Rows from block 2 of the image encoder, named by matrix and row number. Each number is 128 + 24 x the weight over the matrix's rms, rounded and kept within 0 to 255. All counts start at 0.
# fc2: MLP down (encoder.blocks.2.mlp.fc2.weight, 192x768), inputs 154-307
fc2.0 [131 128 130 128 128 118 157 131 160 128 128 118 104 162 125  89 109 154 144 142 140 151 141 172 153 169 128 128 128  96  88 139 128 128 142 128 132  80 165 128 142 101 128 157 107 128 120 164 130 125  81 122 128 120 158 128 102  73 151 178 166 153  86 103  90 127 128 114 128 121 132 138 139 152 128 109 149 170  96 102 128 115 115 157 128 127 128 106  90 141 152 150 141 157 128 132 128 194  85 144 129 158 166  85 128 123 148 117  82 148 159 154 128 128 125 158 128 139 153 124  89 153 126 113 128 157 137  87 138 122 127 133 146 156 128 167 128 178 131 148 139 138 128 128 181 122 128 142 113 162 155  94 146 128]
fc2.1 [128 141 137  83 125 128 128 128 128 124 125 128 106 128 113 128 119  19 128 106 133 168 135  96 100 178 144 132 138 128 130  91 128  84 153 108 135 128 128 129  61  96 132 126 159 128 128 112 113  82 128 128 137  80  64 150 134 128  92 101  58 107 113  97 153 103 128 116 130 143 133 115  88 128 128 126  93  96 128 172 139 128 110 107 128 114 111 128 128 161 128 134 128 110  82  78 130  80 144 120 108  61  91 138 130 108 118 128 128 128 119 108 100 166 135  92  90 118 154 136 138  82 128 123  93 132 140 125  99 128 105 118 106  98  85 101 132 141 131 128 134 128  99 116  69 128 156 137 133  52  81 128  92 154]
fc2.2 [110 128  93 115 136 124 103 145 166 122 142 136 128  56 171 120 131  72 139 160 135 134 128 109 160 109 108 110 106 117 106 106  86 115 137 138 103 102 119 131  78 156 128 128 128 128 138 104 136 122 122 132 128 128  86 141 128 128  94 167 112 111 128 161 129 123 125 132 136 135 128 146  86 131 142 128  95  84 141 128 139 114 128  84 127 126 130 128 117 113 144 167 119  96 127  97 142 153 132 114 117  72  93 128 132 103 128 128 128 128  99 128 128 129 128  72 133 122 132 116 119  73 144 100 128 160 113 161 136 115 120 154 152  81 135  88 115 100 176 128 128 148 143 152  60 128 128 150 128  64 143 128 103 128]
fc2.3 [122  97 128 144 165 123 155 138 128 117 134 128 128 157 162  98 128 171 128 143 132  93 128 164 128 109 128 128 119 128 128 146 134 154 127 148 124 109 154 163 153 142 122 128 113 122 120 154 147 138 128 128 150 133 134 128  85 128 153 123 145 128 128 128 128 128 128 128 151 119 128 160 128 218 128 144 160  97 128 128 138 106 128 144 105 141 167 125 108 150 128 117 139 135 137 145 128 128 103 145 128 152 159 107 133 128 131 128  95 118 170  94 128 128 105 140 158 123 128 124  79 143 128 133  85 130 120 114 163 125 154 105 128 148 137 142 123 123 109 108 160 128 145 137 160 126 103 164 188 148 182 112 135 112]
fc2.4 [128 113 131 113 128 124 102 128 128 128 128 172 138 151 149 128 109 128 115 137  67 128 116 128 142  97 128 114 128 172 150 128 142 128 112 144 112 135 128 134 164 128  98 128 168 128 128 113 135 142 128 159 128 128 128 128 128 171 125 109 128 109 128 128 175 129 173 128 112  99  84 128 130 128 128 164 104  71 164 152 145 128 145 128 128 154  95 129 128  68 120 109 128 109 128 141 153  98 130 128 128 135 128 124 111 137 160 128 161  92 128  93 151 140 141 128 137 112 113 128 128 118 132 167 128 114 128 128 138 108 134 128 117 128 112 153 105 104 128  87 128 156 124 139 116 128 123 133 127 128 128 140 128 175]
fc2.5 [125 128 128 153 103 122 128 128 126  98 127 114 123 183 160 128 128 177 128 128  88  91 114 144 128 128 137 155 132 128 128 171 155 128 128 128 128 128 137 140 198 128 122 112 143 128 128 146 159 128 118 128 128 128 181 125 128 167 160 125 166 151 128  97 128 147 140 126 128 166 147  97 169 128 128  95 160 128 128 128 127 128 154 157 128 128 161 150 129 128 128 106 180 145 114 186 125 143 128 128 159 170 151 128 128 128 147 107 150 105 145 194 135 109 127 158 128 128 128 130 128 156 123 107 128 109 128 128 128 140 123 128 128 186 164 196 150 128 127 133 128 128 128 105 173 182 128 128 163 186 122 128 172 117]
fc2.6 [ 96 128 128 128 116 137 128 128 128 102 128 128 128 164 128 123 108 135 110 128 111 125 103 141 128 144 111 129 128 128 129 118 128 135  96 128 143 122 146 128 159  87 108 107 134 128 128 128 128 120 128 127 128 115 128 128 149 151 153 128 138 131 128 122 124 128 128 112 128 128 128  84 148 104 114 128 137 128 116 163 121 129 146 134 127 128 128 100 111 103 128 128 139 126  84 144 117 128 102 146 143 148 142  94 155 128 121 128 128 128 128 182 128 125 131 155 113 128 128 108 128 144 128 128 102 144 149 104 105 128 117 128 137 142 107 146 136 142 128 124  99 128 128 137 163 143 100 100 138 167  93 105 152 126]
fc2.7 [128 150 111 128 128 122 117 128  88 128 128 128 121  75 131 128 145 101 128 128 128 128 137 109  98 138 152 147 135 155 164 104 139 135 128 128 128 160 103 100  91 137 143  97 134 134 128 119 156 128 162 145 129 142 125 128 128 151 102 106  99 128 128 128 128 136 154 145 130 151 126 128 111 130 128 128 110 157 167 131 126 164 111 120 152 141 109 146 169 139  92  70  95 125 168 119 128 108 156 128 102 106 119 170 128 128 128 128 147 164 106 128 126 167 128 111 129 116 128  90 146 102 141 128 128 115 113 160 128 160 128  91 128 106 160 115 128 131 141 126 128 107 162 104 121 120 156  88 206 108  96 128 128 146]
fc2.8 [128 128 123 128 128 128 166 128 129 125 128 122 126 179 128 128 132 182 145  53 128 150 128 158 128 153 128 137 133 128 135 128 128 115 141 128 157 128 163 140 197  88 147 107 122 128 125 171 136 131 127 127  95 128 163 138 128 135 168 128 128 167 128  87 117 134 128 128 120 128 128 120 170 125 155 124 165 128 128 128 128 114 109 168 126  82 123 140 120 128 128 128 128 128 125 157 127 128 124 124 161 157 161 134 124 128 128 128 122 134 134 100 128 131 128 157 143 140 140 134 130 162 161 160 128 128 128 128 128 128 128 123 155 161 106 148 145 175  70 128 114 126  85 128 188 156 117 123 128 200 112  92 128 128]
fc2.9 [118 120 128 128 145 110 144 128 128 113 130 108 167 191 128  99 107 225 159 147  80 128  95 162 121 153 128 128 128 114 119 176 169  92 134 128 129 110 156 130 218 128 116 128 128 128  93 153 141 128  99 117 128 128 187 124 124 117 201 102 128 132 128 128 120 128 128 138 128 128 128 128 169 128 128 127 180 128 128 102 128 128 128 177 111 128 154 102 110 128 128  82 152 187  89 167 113 128 128 136 180 190 158 111 103 205 128 128 100 115 129 103 145 110 128 182 126 182 140 150  78 157 128 128 128 108 134 128 128 114 128 128 133 186 106 156 138 161  90 138 128 128 128  89 208 206 109 132 152 223 128 106 116 128]
fc2.10 [128 130 126 110 117 128 128 119 104 151 108 106 109 127 151 128 124 120  91 128 178 160 141 124 154 146 128 131 133 108 112 128 170 128 129 114 128 120 128 162 143 128 128 128  93 104 128 128 179 140 128 109 151 127 128 128 128 126 128 167 128 103 139 134 128 127 128  95 128 144 111  96 110 100 154 107 128 154 125 100  78 103 128 134 128 128  93 140 102 173 128 152 128 152 117 130  73 128 149 175 128 129  94 109 128 169 154  95  88 164  91 126 128 138 129 102 128 128 154 123  93 128 128 128 128 146 112 151 123 160 142 123 128 128  89 102  97 163  40 157  98  84 124 128 137 128 137 102  68 149 128 128 117 128]
fc2.11 [128 128 128 128  98 128  68 128 110 128 106 128 140 151 178 154 134 157 120 128 128 128 132  88 137  68 128  69 110 164 166 128 174  88 147 128  77 164  74 128 128 131 128 128 157 126 148  66  90  89 162 130 117 128 128 133 128 187 105 126 128  93 152 118 156 128 166  95 120 142 128 105 143  95 128 151 125  56 148 168 119 153 162 139 156 104 128 128 165 113 128 121 173 138 119 142 120 152 128 104 128 128  97 148 100 128  89 130 163 128  89 109 128 140 128 128  86 128 128 128 176 144 128 115 134 136  94 128 100 128 125 109 128 126  77 128 100  47 128 125  99 115 112 155 134 128 128 128 114 136  93 128 125 128]
fc2.12 [132 128 128 128 132 128 115 151 155 128 161 144 112  53 124 128 128  50 109 128 123 110 131 105 114 126 144 128 106 135 128 112  94 153 143 117  98 128 116 128  67 128 122 128 131 142 128 110 128 128 144 142 158 128 101 108 142 132  82 113  89 116 128 128 128 128 128 128 128 100 128 186  86 154 115 149  95 134 139 128 149 141 109  86 133 159 142 135 144 128 137 104 108  91 151  82 159 103 128 128 114  74 100 120 128 120 145 134 128 128 125 133 104 128 135  77 176 109 128 128 130  79 151 128 152 106 128 143 170 128 128 128 128  75 176  78 116 108 158 105 176 158 165 104  62 128 132 165 128  58 185 162 126 158]
fc2.13 [144 128 100 128 144 128 145 135 112 128 116 107 128 148 145 128 107 151 132 104 133 109 128 135 128 173 128 165 128 125 135 124 102 126 128 120 149 114 131 126 149  75 129 128 128 141 122 143  81  98 117 109 105 126 124 128 114 131 141  99 121 127 128  87 108 128 128 128 128 128 128 100 120 122 128 119 131 169 118 120 125 146 128 115 117 106 142 117 128 154 116 107 128 119 100 134 113 128 101 128 128 131 133 103 149 126 158 128  95 117 114 128 128 124 119 153 128 109 128 128 128 133 128 125 111  92 156  95 101 129 120 153 116 129 108 128 137 172  51 120  84 119  76 128 142 113 128 107 125 144  97  87 128 105]
fc2.14 [128 134 157 143 141 131 134 147 112 149 128 133 128 128  84 139 120  97 121 128 100 141 125 125  97 117 163 128 133 154 171 128 128 110 128 128 136 161 131 173 120 128 116 136 128 128 109 136 101 128 136 128 128 128 108 105 128 147 128  59 102 140 159 128 135 156 146 128 141 109 128 134 147 157 115 128 139 148 132 131 128 157 111 128 138 126 128 155 157 114 120  78  71 113 154 135 128  68 136 160 137 128 135 164 123 122 133 119 155 122 142 165 144 139 135 128 161 140 125 128 135 128 128 134 140  94 149 128 134 147 147 128 108 128 168 128 132 146 128 105 128 126 146  92 150 128 128 148 176 128 128 128 121 128]
fc2.15 [126 128 128 128 144 128 164 128 105 110 112 106  92 145  77 128 128 126 128 115 128 134 119 136 128 167 123 196 149 121 128 128 110 128 128 128 172 119 144 118 136  96 128  97 111 128 128 160 146 134 128 110  99 124 128 131 128 115 135 129 128 133 128  79 133 122  99 158 128 139 119  75 145  87 128 128 136 205 108 128 118 113 128 103 115 128 107 115 113 128 128 134 128 120 128 129  96 128 136 121 123 125 142 118 128 128 143 128 121 128 141 165 128 128 128 126 133 128 128  90 128 128 104 128 128 128 159 128  96 128 128 152 130 130 132 134 142 194 128 128  85  90  97 154 112 126 128  98  78 134  84 128  76  96]
fc2.16 [109 131 119 128 128 100 148 130 128 128 106  98 128 156 143 128 128 146 127 143 163 107 128 150 150 128 117 187 128 119 116 130 137 128 126 128 148 112 143 101 147 128 130 125 120 128 134 128 156 128 128  93 126 110 132 148 106 128 153 174 148 132 128 106 137 128 128 128 108 128 118 102 149 136 128  94 141 128 128 136 113 109 127 135 128 128 118 128 113 136 139 165 136 140 132 122  87 170 128 128 144 144 128 102 128 159 141 128 120 128 128 147 128 122 126 141 117 126 129  89 106 128 128 128 102 148 128 128 103 128 128 180 146 146 125 123 137 128 128 162 113 121 128 159 161 133 128 129 128 150 128 159  82 128]
fc2.17 [107 126 146 130 128 126 164 128 119 128  98 122 101 178 126 128 134 182 128 128 128 123 133 174 128 128 106 128 147 110 113 128 179  85 128 128 158 123 169 119 152 124 101 139 112 123 116 164 118 128 100 113 128 139 137 121 107 128 176 127 150 154 143 128  90 128 107 162 149 128 128 107 164 125 128 128 162 119  98 128 118 100 142 160 117 125 136 114 103 128 128 127 128 139 137 140 108 128 102 142 173 143 170 128 128 128 151 128 118 116 149 128 128 100 147 156 142 141 107 150  95 162 127 128 128 118 128 128 118 116 139 120 128 177 128 183 158 163 154 150 128 128 129 128 149 110 107 120 155 177 152 103 119 137]
fc2.18 [111 128 133 128 118 128 154 147 128 175 147 118 141  76 128 128 128  80 128 128 176 128 163 128 112 133 119 131 128 110 120 103  65 172 134  99 128 117 128 133  49 184 147 153 128 164 113 161 150 157 139 128 163 128  99 128 128 128 105 131  96 128 103 147 138 123 103 139 140 141 128 147  80 137 128 128 119 169 142 128 111 114  85 101 110 138 128 138 129 123 174 153  93 102 180  69 129 101 183 128 128  91 122 139 122 128 164 128 128 156 141 128  95 148 128 108 161 126 128  94 131  98 128 128 131 127 128 157 147 138 131 128 141  80 187 101 108 174 128 114 152 133 173 135  83 101 148 156 146  99 174 155 128 166]
fc2.19 [128 109 128 138 123 169 107 128 169 128 128 128 170  69 143 128 132  76 150 181 160 128 143 118 160 110 128 113  99 129 128 112 102 128 127 122  78 122 101 128  85 163 125 148 142 128 139 105 128 158 125 128 147 128 128 144 128 134  94 184 120  98 128 143 126 126 128 137 135 132 128 152  92 177 132 109 116  99 128 128 128 124 128 114 128 146 157 116 139 128 132 191 149 107 156  95 128 157 128 132 116 109 101 128 107 128 146 128 141 127 109 124 112 115 134 107 128 106 128 128 122  98 128 128 152 165 100 139 146 128 116 128 142 105 153 114 104  79 169 153 170 147 128 157  77 117 133 189 181  80 128 141 128 157]
fc2.20 [126 150 128 109 162 114 127 129  96 128 110 104 156 128  72 128 135 128 128  97 119 120 128 103 137 131 128 157 134 137 135 128 128 104 128 128 139 135 131 128  76 107 142 128 121 128 134 128 123 128 128 119  84 128  74 146 143 128 128 135 128 128 122 107 128 128 128 128 103 128 128  87 132  54 139 120 128 115 149 145  85 119 128 128 128  50 103 128 126 126 128 155 103 103 128 128 106 128 128  89 111 128 128 124 128 111 128 128 128 107 105 127 128 129 128 128  86 128 125 104 160 128 128 102 128 140 128 158  76 128 116 125 134 107  90 128 136 128 104  81  74  97  83 132 128 128 140  73 112  87  52 147 128 128]
fc2.21 [137 113 186 128 128 128 110 128 152 130 132 128 164 139 193 128 128 235 145 195 130 128 134 128 128  89 128 128 116 128  84 155 200 134 148 122  85  84 129 135 172 145 151 128 128 118 128 106 140 143 128 128 154 128 194 133 128  93 154 184 184 134 128 163 108 116 128 103 149 141 116 149 137 174 128 128 155 128 128  93 139 128 128 175 117 122 133 108  95 128 140 149 187 171 134 128 132 170 124 132 128 181 128  92 104 174  97 128  90 134 123 105 145 128 129 171 131 128 147 130  87 182 128 128 138 150 106 121 142 142 133 128 138 170 155 187 111  76 128 186 155 145 124 137 193 139 128 139 128 196 169 119 140 141]
fc2.22 [128 109 113 118 134 128 107 128 144 128 128 128  89  60 149 128 115  60 129 131 178 128 143 131 141 101 128 111 124 128 128 105 156 148 128 109 113 128 112 128 128 107 155 130 128 166 128 105 128 128 128 128 128 117 128 121 113 112 106 128 128 121 128 128 100 128 128 128 131 128 123 172  96  75 128 109 106  62 110 128 114 128 128 128 128 143 125 128 119  59 128 155 122 142 104  97 118 133 120  64  96 128 128 102 127 128 106 128 128 128 101  94 128 122 128  95 128 126 148 119  98  99  89 111  70 128 107 117 128 128 128 121 128 111 128 128 122  83 130 120 121 125 128 128  56  99 147 128  78  45 121 128 128 133]
fc2.23 [128 119 128  97 143 128 146 149 147 150 128 118 125  92 146  99 128  74 111 164 217 114 178 148 157 149 108 128 118  80  87 135 112 145 143 124 123  90 129 128 128 162 165 158 121 151 128 136 144 147 128 114 116 126 149 128 128  86 106 207 128 128  80 140 128 112 128 138 156 137 128 170  84 176 157 104 118 148 118  84 134 128 128 127 102 128 128 111  94 147 128 213 128 128 159  88 115 157 146 162 128 128 128  87 129 129 127 128  78 173 128 147 103 134 115 115 141 128 150 128  78 106 108 128 129 146 107 142 128 148 131 112 159  97 132 128 116 128 128 173 148 141 167 176 128 128 153 128 147 110 154 128 104 128]
fc2.24 [128 111 147 128 128 128 117 141  96 185 106  94 128 160 151 153 123 202 147 172 134  98 141 139 128  85 159 136 127 174 168 159 150 108 153 113 107 153 128 128 154 194 167 128 141 105 104 132 153 128 183  94 144 110 156 164 134 169 147 141 128 128 128 128 197 125 166 128 139 128 102  97 155 128 128 128 147  99 146 172 116 148 128 151 156 148 102 116 147 133 119 149 153 128 155 140  91 143 210 182 133 163 128 141 132 128 146 110 128 136 128 105 128 153 112 164 167 157 141 145 153 168 128 128 160 137 102 182 103 140 162 128 128 155 128 157 121 113 158 152  96 102 151 128 196 128 130  87 128 189 123 203  95 150]
fc2.25 [128 121 128 106 128 128 128 137 142 146 128 128 128 136 125 128 127  85 125  81 117 141 129 128 115 137 128 128 128 128 143  97 128 153 149 128 136 164 147 108 108 128 128 128 128 157 128 140 149 128 128 128 128 130  88 145 128 128 128  93 119 128 140 164 164 128 139 107 153 151 101 120 128 128 123 128 128 140 128 169 128 130 121 123 128 167 128 106 146 128 143 114  65  87 128  96 141 128 184 183 128 105 128 140 128 128 118 154 128 112 147 116  91 138 128 104 137 128 128 165 130 128 128  96 172 135 134 178 130 124 128 128 134 146 143 100 128 134 128 128 156 128 128 154 151 128 128 148 128 113 133 149 132 128]
fc2.26 [128 149 116 128 128 122 155 116 102 144 129 130 120 125 165 128 128 118 110 152 128 128 128 128 133 128 128 128 160 128 128 128 138 131 128 119 165 110 144 102 128 128 128 128 104 127 121 141 128 107 128 128 128 128 128 115 154  83 128 136 130 144 128 128 141 128 128 146 119 129 147 119 128  89 133 108 128 176 128 128 128 128 128 117 128 130 129 128 100 108 110 121  84  96 128 128 124 129 145 135 128 103 137 128 128 144 183 116  96 145 136 128 102 128 124 100 139 144 128 141 137 128 148 121 136 128 151 149 118 128 128 128 118 135 127 128 128 169  84 102 119 117 112 122 140 115 128 118 163 100 119 128  84 128]
fc2.27 [128 128 169 122 125 146 104 128 120 128 115 141 102  98  87 123 128 103 117 128 128 123 128  81 106 104 135 128 128 133 156 102  98 121 106 128 110 162 100 128 108 128 123 130 147 141 155 101 111 113 148 128 115 134 100 127 128 158  99 128 102 126 137 118 138 128 147 128 107  98 128 118 102  97 118 139  92  92 137 153 128 149  97 107 139 123 128 140 154 118 111 128 107  97 128 120 128 128 128 138  98 112  94 149 118 112 127 128 166 103 113 134 101 128 134 114 117 128 128  90 152 101 101 135 128 134 106 128 110 128 116 118 128 109 100 112 128  81 128  83 110 129 167 128  97  88 110 128 128 100  95 152 157 128]
fc2.28 [128 128  97 128 109 142 103 111 176 108 146 137 128 121 124 118 144 128 114 132 161 128 128 104 150 105 121 112 116 122 122 128 128 120 128 136 115 125 115 155 137 128 136 114 123 128 164 104 128 128 110 128 152 138  95 145 140 128  99 184 121 111 110 109 128 128 131 128  99 151 144 156 118 163 146 133 104 120 103 128 148 118 126 108 137 128 150 143 117 133 165 213 139 115 128 136 155 194 114 128  75 133 113 128 135 128 107 128 131 162 121 164 114 113 128 109 121 128 128 108 128  95 158 143 101 154 140 128 150 128  93 146 154 128 128 128 119 103 128 148 157 152 119 167 121 110 128 128 128  97 128 128 104 122]
fc2.29 [160 128 128 128 128 148  87 145 128 149 128 134 155 128 185 138 138 128 128 170 128  96 128 118 117  58 173  90 105 191 191 128 162  83 150 133  81 205 103 128 168 152 155 120 146 123 128  98 128 128 189 128 134 128 128 140 147 174 136 128 128 111 188 132 193 143 178  91 128 128 128 128 128 128 128 135 128  73 160 177 135 190 128 128 170 128 142 147 181 149 128  84 128 136 139 168 128 127 153 128 118 128 109 163  96 128  76 128 182 128  95 112 128 162 133 128 128 128 128 128 182 128 136 128 137 116  81 156 111 151 107  86 128 128 128 128 104  60  94 128 116 128 128 124 128 159 150 125  72 128 128 154 128 135]
fc2.30 [139 109 136 139 128 152 106 142 128 158 128 128 136 133 136 126 131 128 128 138 147 128 142 128 128  90 141 129 108 147 161 128 159 137 122 125  91 163 108 128 128 165 148 130 146 163 128 109 146 129 155 121 168 128 128 147 121 134 115 128 130 107 134 136 162 132 139 128 128 128 126 128 124 143 128 128 128 113 142 145 128 145 128 128 149 138 139 128 151 120 128 128 151 128 168 132 117 154 157 111 116 131 100 128 108 128 126 128 143 167 113 128 141 144 127 144 147 128 137 112 135 128 131 128 143 145 116 158 115 141 152 128 128 128 160 128  92  85 155 128 124 128 158 128 128 128 143 140  85 128 151 164 128 132]
fc2.31 [ 86 127 128  83 120 129 123 128 128  99 104 128 104 128  88 128 128 128  97  67 121 128 101  85  97 128 109 128 132 115 128  97 128 133 122 128 141 127 128 119 128 101 128 112 128 150 146 128 111 123 134 128  89 128  81 128 126 128  92 128 105 115 113 114 131 117 112 128  99 128 128  87 128  88 136 128 106 101 122 128 116  96 110  98 101 128 118 114 128  91 129 124 105 132  93 114 120 128 118 128 128 106 110 129 128  83 104 128 142  68  91 142 126 131 160 108 115 128 128 128 122  99 128 117 135 103 137 125  91  88 108 128 128 107 125 128 143 128 121  82  81 123 127 132  65 111 118  79 161  86  48 128 128 119]
fc2.32 [108 118 141 138 136 128 128 136 128 128 128 128 148 159 163 115 120 172 133 192 157 128 147 165 145 128 128 128 114  95  93 128 128 142 128 122 123  77 128 128 128 148 128 151 128 111 124 126 128 128  99 128 137 114 171 128  86  91 128 173 183 139 124 160 128 115 128 128 128 128 128 150 124 157 128 144 150 135 128  87 113 128 128 146  98 155 128 113  95 144 126 150 128 154 128 150 128 174 128 147 118 128 128  88 128 129 143 125  81 137 128 128 130 124 128 150 151 128 141 128  90 128 156 128 128 128 128 129 137 128 149 158 115 128 141 128 122 128 135 155 142 140 162 128 171 150 128 147 131 159 155 145 128 128]
fc2.33 [116 144 153 130 128 128 128 141 107 133 128 128 124 117  94 128 150 117 117 128  71 138 128 161 114 128 139 128 128 128 128 128 128 128 101 128 128 174 128 147 117 145 132 169 128 128 128 145 128 116 113 128 170 143 125 128 128 128 128 106 128 126 128 128 110 165 134 145 128 128 126 141 128 128 145 133 132 128 128  94 128 132 110 130 128 117 180 150 111 128 128 128  66 142 168 128 128  92 158 158 108 128 128 128 128 128 161 128 128 128 128 113 128 108 144 156 128 169 107 165 128 128 138 101 144 128 128 153 136 128 170  72 128 128 188 118 134 128 122 108 128 128 169 102 109 128 128 137 181 128 139 128 158 146]
fc2.34 [128 114 162 128 149 114 170 128 161 125 149 124 165 128 138 120 128 139 139 154 128 124 128 167 154 128 110 128 123 103 125 125 132 172 128 128 128 128 177 128 111 154 128 141 128 124 114 180 138 192 128 128 128 128 144 110 126 128 154 153 162 157 128 156 107 128 128 128 149 128 115 189 128 195 134 128 128 195 128 128 145  97 132 128 128 149 128 128 119 149 182 156 186 176 177 154 146 128 134 156 128 158 156 128 128 170 154 128 115 162 128 128 121 128 128 146 171 128 140 123 128 176 157 101 128 131 128 146 175 128 151 111 128 128 205 115 132 128 185 155 174 154 165 141 156 128 128 182 190 175 232 132 128 148]
fc2.35 [128 128 132 125 102 147  90 156 155 128 128 132 128 117 128 128 145 121 128 144 156 146 133 104 159 104 145 123 118 169 145 128 128 124 128 128  94 161  95 128 140 148 128 128 128 128 145  85 128 112 171 131 151 127 118 153 128 163 107 182 128 117 128 128 128 123 176 104 128 147 128 128 135 115 128 151 119  92 128 154 125 173 143 131 180 128 122 128 140 108 128 179 128 128 128 155 147 173 155 128 128 134 126 148 114 131  99 128 149 140 116 137 128 170 139 128 118 121 128 159 156 128 128 133 102 150  98 128 134 147 127 114 128 121 107 132 112  70 152 150 149 128 137 156 128 128 136 111 128 163 140 192 128 157]
fc2.36 [128 115 172 152 121 136 128 150 128 151 123 103 164 184 128 128 128 213 150 191 128 121 149 167 172 102 128  97 126 128  94 154 190 128 128 121 125  82 149 128 188 174 128 128 128 131 128 128 128 132 125  82 126 112 195 141 132  92 178 190 195 128 128 128 125 128 118  93 137 135 128 126 158 132 128 128 169 122 128 128 128  95 156 173 128 127 107 128  88 128 128 159 206 159 150 176  96 215 136 128 159 171 146  80 127 163 151 128  87 128 128 113 147 128 101 169 136 162 141 155 119 168 112 132 128 163 115 141 128 128 108 124 128 183 128 194 123 124 155 197 126 128 128 128 185 151 128 128 128 173 131 147 126 154]
fc2.37 [137 136 117 128 132 128 160 128 114 128 102 118 128 203 175 105 128 203 166 157 147 106 128 163 162 128 116 128 128 106  93 178 195 128 158 128 150  95 160 129 191 128 128 128  94 128 138 158 128 113 104 104  97 126 186 128  99 110 182 184 191 153 128  96 128 128 110  79 129 163 128  90 172 128 128 117 164 128 128 123 107 116 166 166 124 126 102 115 102 140 113 178 183 210  84 178  95 195 128 128 162 171 155 103 128 153 144 112  94 128 147 128 159 108 136 169 128 162 128 158 108 185 128 142 134 154 151 112  95 119 128 124 140 171 111 177 134 162 128 174  84  99  93 153 205 159 115 128 128 205  92 128 161 128]
fc2.38 [128 131 128 128 143 128 145 128 128 128 134 136 128  90  65 134 101 128 109  78  84 122 116 128  87 149 128 156 125 128 128 128  71 128 128 128 145 128 127 127  78  86 128 120 128 128 104 150 144 159 138 141 120 128  78 107 122 132 112  48  73 128 128 128 132 128 137 128 128  93 128 134 128 128 128 128 111 172 137 128 128 128 108 128 128 154 128 128 128 128 117  65  79 101 128 128 133  56 108 157 103 128 128 123 124 105 157 124 122 105 106  79 128 162 128 128 149 110 128  84 128 128 128 128 148  94 144 136 129 123 135 147 108  90 155  91 133 153 108 109 135 128 132  94 105 128 154 128 170  88 128 109 143 128]
fc2.39 [ 79 142  72 128 122 104  94 110 126  67 128 148  97  51  57 124 130  52 105  85  58 148  79  78 128 119 116 128 136 119 128  98  60 101  82 150 141 158 102 162  77  66  65 109 118 128 132  83  76  85 114 149  84 131  40  94 135 150  79  57  62 128 136 107 106 128 121 136  97 110 139 128 128 102 128 144  67  73  95 128 128 105 128  69 103  94 128 156 128  99 105 128 128  81  80 128 142  67  58  94 109  61  80 177 128  71  90 137 177  72 128 114 128  91 131  76  85  82  78  95 126  61 101 118 103  89 144  76 128 105  83 111 128  65 104  50 147 100 128  66 121 128  66 128  44  83  98 128 128  48  92  92 128 100]
fc2.40 [128 128 128 128 161 128 187 113 126 108 128  94 128 160 132 116 110 133 143 128 128 128 121 177 128 162 112 137 144  97 115 128 155 147 149 122 159  89 176 128 168 107 109 145 113 117 118 179 128 128 105  91  96 109 168 111 113 103 168 128 183 157 126 128  84 132  99 166 128 107 128 128 155 124 101 128 156 153 106 128 132 108 133 151  91 128 128 136 117 128 128 128 165 151 128 162 106 159  84 159 160 151 166 128 149 148 156 128 101 106 166 134 128 128  98 149 128 128 128 128 111 158 145  97 128 128 152 102 128 116 164 110 128 154 121 141 158 185 128 128 119 128 128 128 182 162 128 128 147 149 152  60 128  94]
fc2.41 [128 128 128 101 128 129 128 128 128 128 142 128 128  36 128 128 128  25 128 128 131 154 152 112 115 137 138 145 115 128 127  58 128 134 154 128 128 121 127 128  55 116 159 128 130 145 109 144 128 128 129 150  99 128  67 116 128 127  78  85  67 130 128 128 128 107 143 140 128 103 143 153  64 119 118  84  90 165 126 109 128 159 104 128 131 147 128 132 142 142 128 131  65  61 113  50 148 101 124  85  65  80 111 127 128 128 145 128 128 128 128 123 103 156 117  69 143 128 131 128 136  93 128 140 149 111 128 128 146 139 114 128 120  62 128  73 128 128  64 128 151 136 124 101  25  68 131 128 156  42 126 116 128 128]
fc2.42 [119 107 177 128 112 165 128 149 153 154 128 128 202 159 196 120 109 196 166 191 150 145 141 166 123 100 122  83 104 118 128 128 191 116 167 117  75  81 137 128 128 163 128 156 130 123 102 128 103 135 118 114 156 128 206 131 106  82 128 178 128 137 128 114 116 125 143 128 169 119 115 128 128 167 128 128 156 128 144  96 128 144 131 158 133 134 128 120 128 128 128 124 128 151 143 129 128 128 151 122 128 179 130 112 103 179 110 128  91 152 122 118 130 129  96 158 140 128 162 157 128 185 128 128 155 128 101 141 140 128 145 132 131 128 128 185 106 102 138 173 152 138 163 130 147 128 128 141 134 157 179 159 112 136]
fc2.43 [128 128 170 134 128 134 165 124 155 135 144 128 149 144 196 128 159 158 128 176 170  90 136 195 169 128 102 128 128  95 128 155 202 151 159 118 140 100 171 114 161 179 159 147  85 105 128 163 167 153 128 116 147 142 189 137 109  93 184 224 185 128 166 129  99 145  97 123 174 176 125 141 138 153 128 128 166 128 110  92 128 108 146 167 119 151 128 134 102 159 173 200 207 192 183 143 128 221 134 149 174 143 128 128 128 161 151 128  97 185 128  91 137 102 114 128 161 128 166 128 128 177 128 134 119 187 133 154 155 145 124  90 154 128 173 166 138 165 128 205 156 143 168 160 168 128 130 147 128 148 205 125  88 131]
fc2.44 [133 128 117 128 128 143 131 128 139 119 128 152 101 130 145 128  85 128 128  97  88 128 128 127 128 128 139 128 130 128 157 128 130 128 113 128 137 152 128 143 140 115 128 128 170 121 128 134 128 128 176 158 103 139 131 128 140 172 134  92 120 131 128 128 128 140 146 126 128  85 128 121 140 128 115 144 123 139 128 178 146 128 128 136 161 142 128 123 128 128 146 128 116 112 129 128 128 128 128 127 105 146 137 142 134 133 125 143 164  63 128 139 112 128 151 134 129 154 132 128 172 129 137 157 118  62 128 128 128 128 126 157 117 137 124 137 154 132 156 128 109 128 155 128 115 128 130 123  49 137 100 129  82 138]
fc2.45 [105 128 128 128 138  91 160 144 139 128 151 141 143 164 133 128 124 128 152 164  95 128 101 165 133 146 114 115 131 109  98 128 146 152 106 128 142 106 167 128 152 129 112 128 103 128 128 161 135 128 113 142 135 138 168  91 128  97 167 115 172 144 139 156 100 132 128 119 141 102 133 156 143 128 128 128 181 167 128  89 150  94 128 156  97 141 129 127 108  94 128  92 147 160 139 173 141 117 128 138 188 163 159 128 128 128 165 122 110 128 161 128 154 110 118 138 149 144 110 110 110 175 153 128 128 113 128 137 158 105 150 128 123 150 138 128 142 169 128 124 162 142 164  91 177 157 116 128 152 181 182 128 136 148]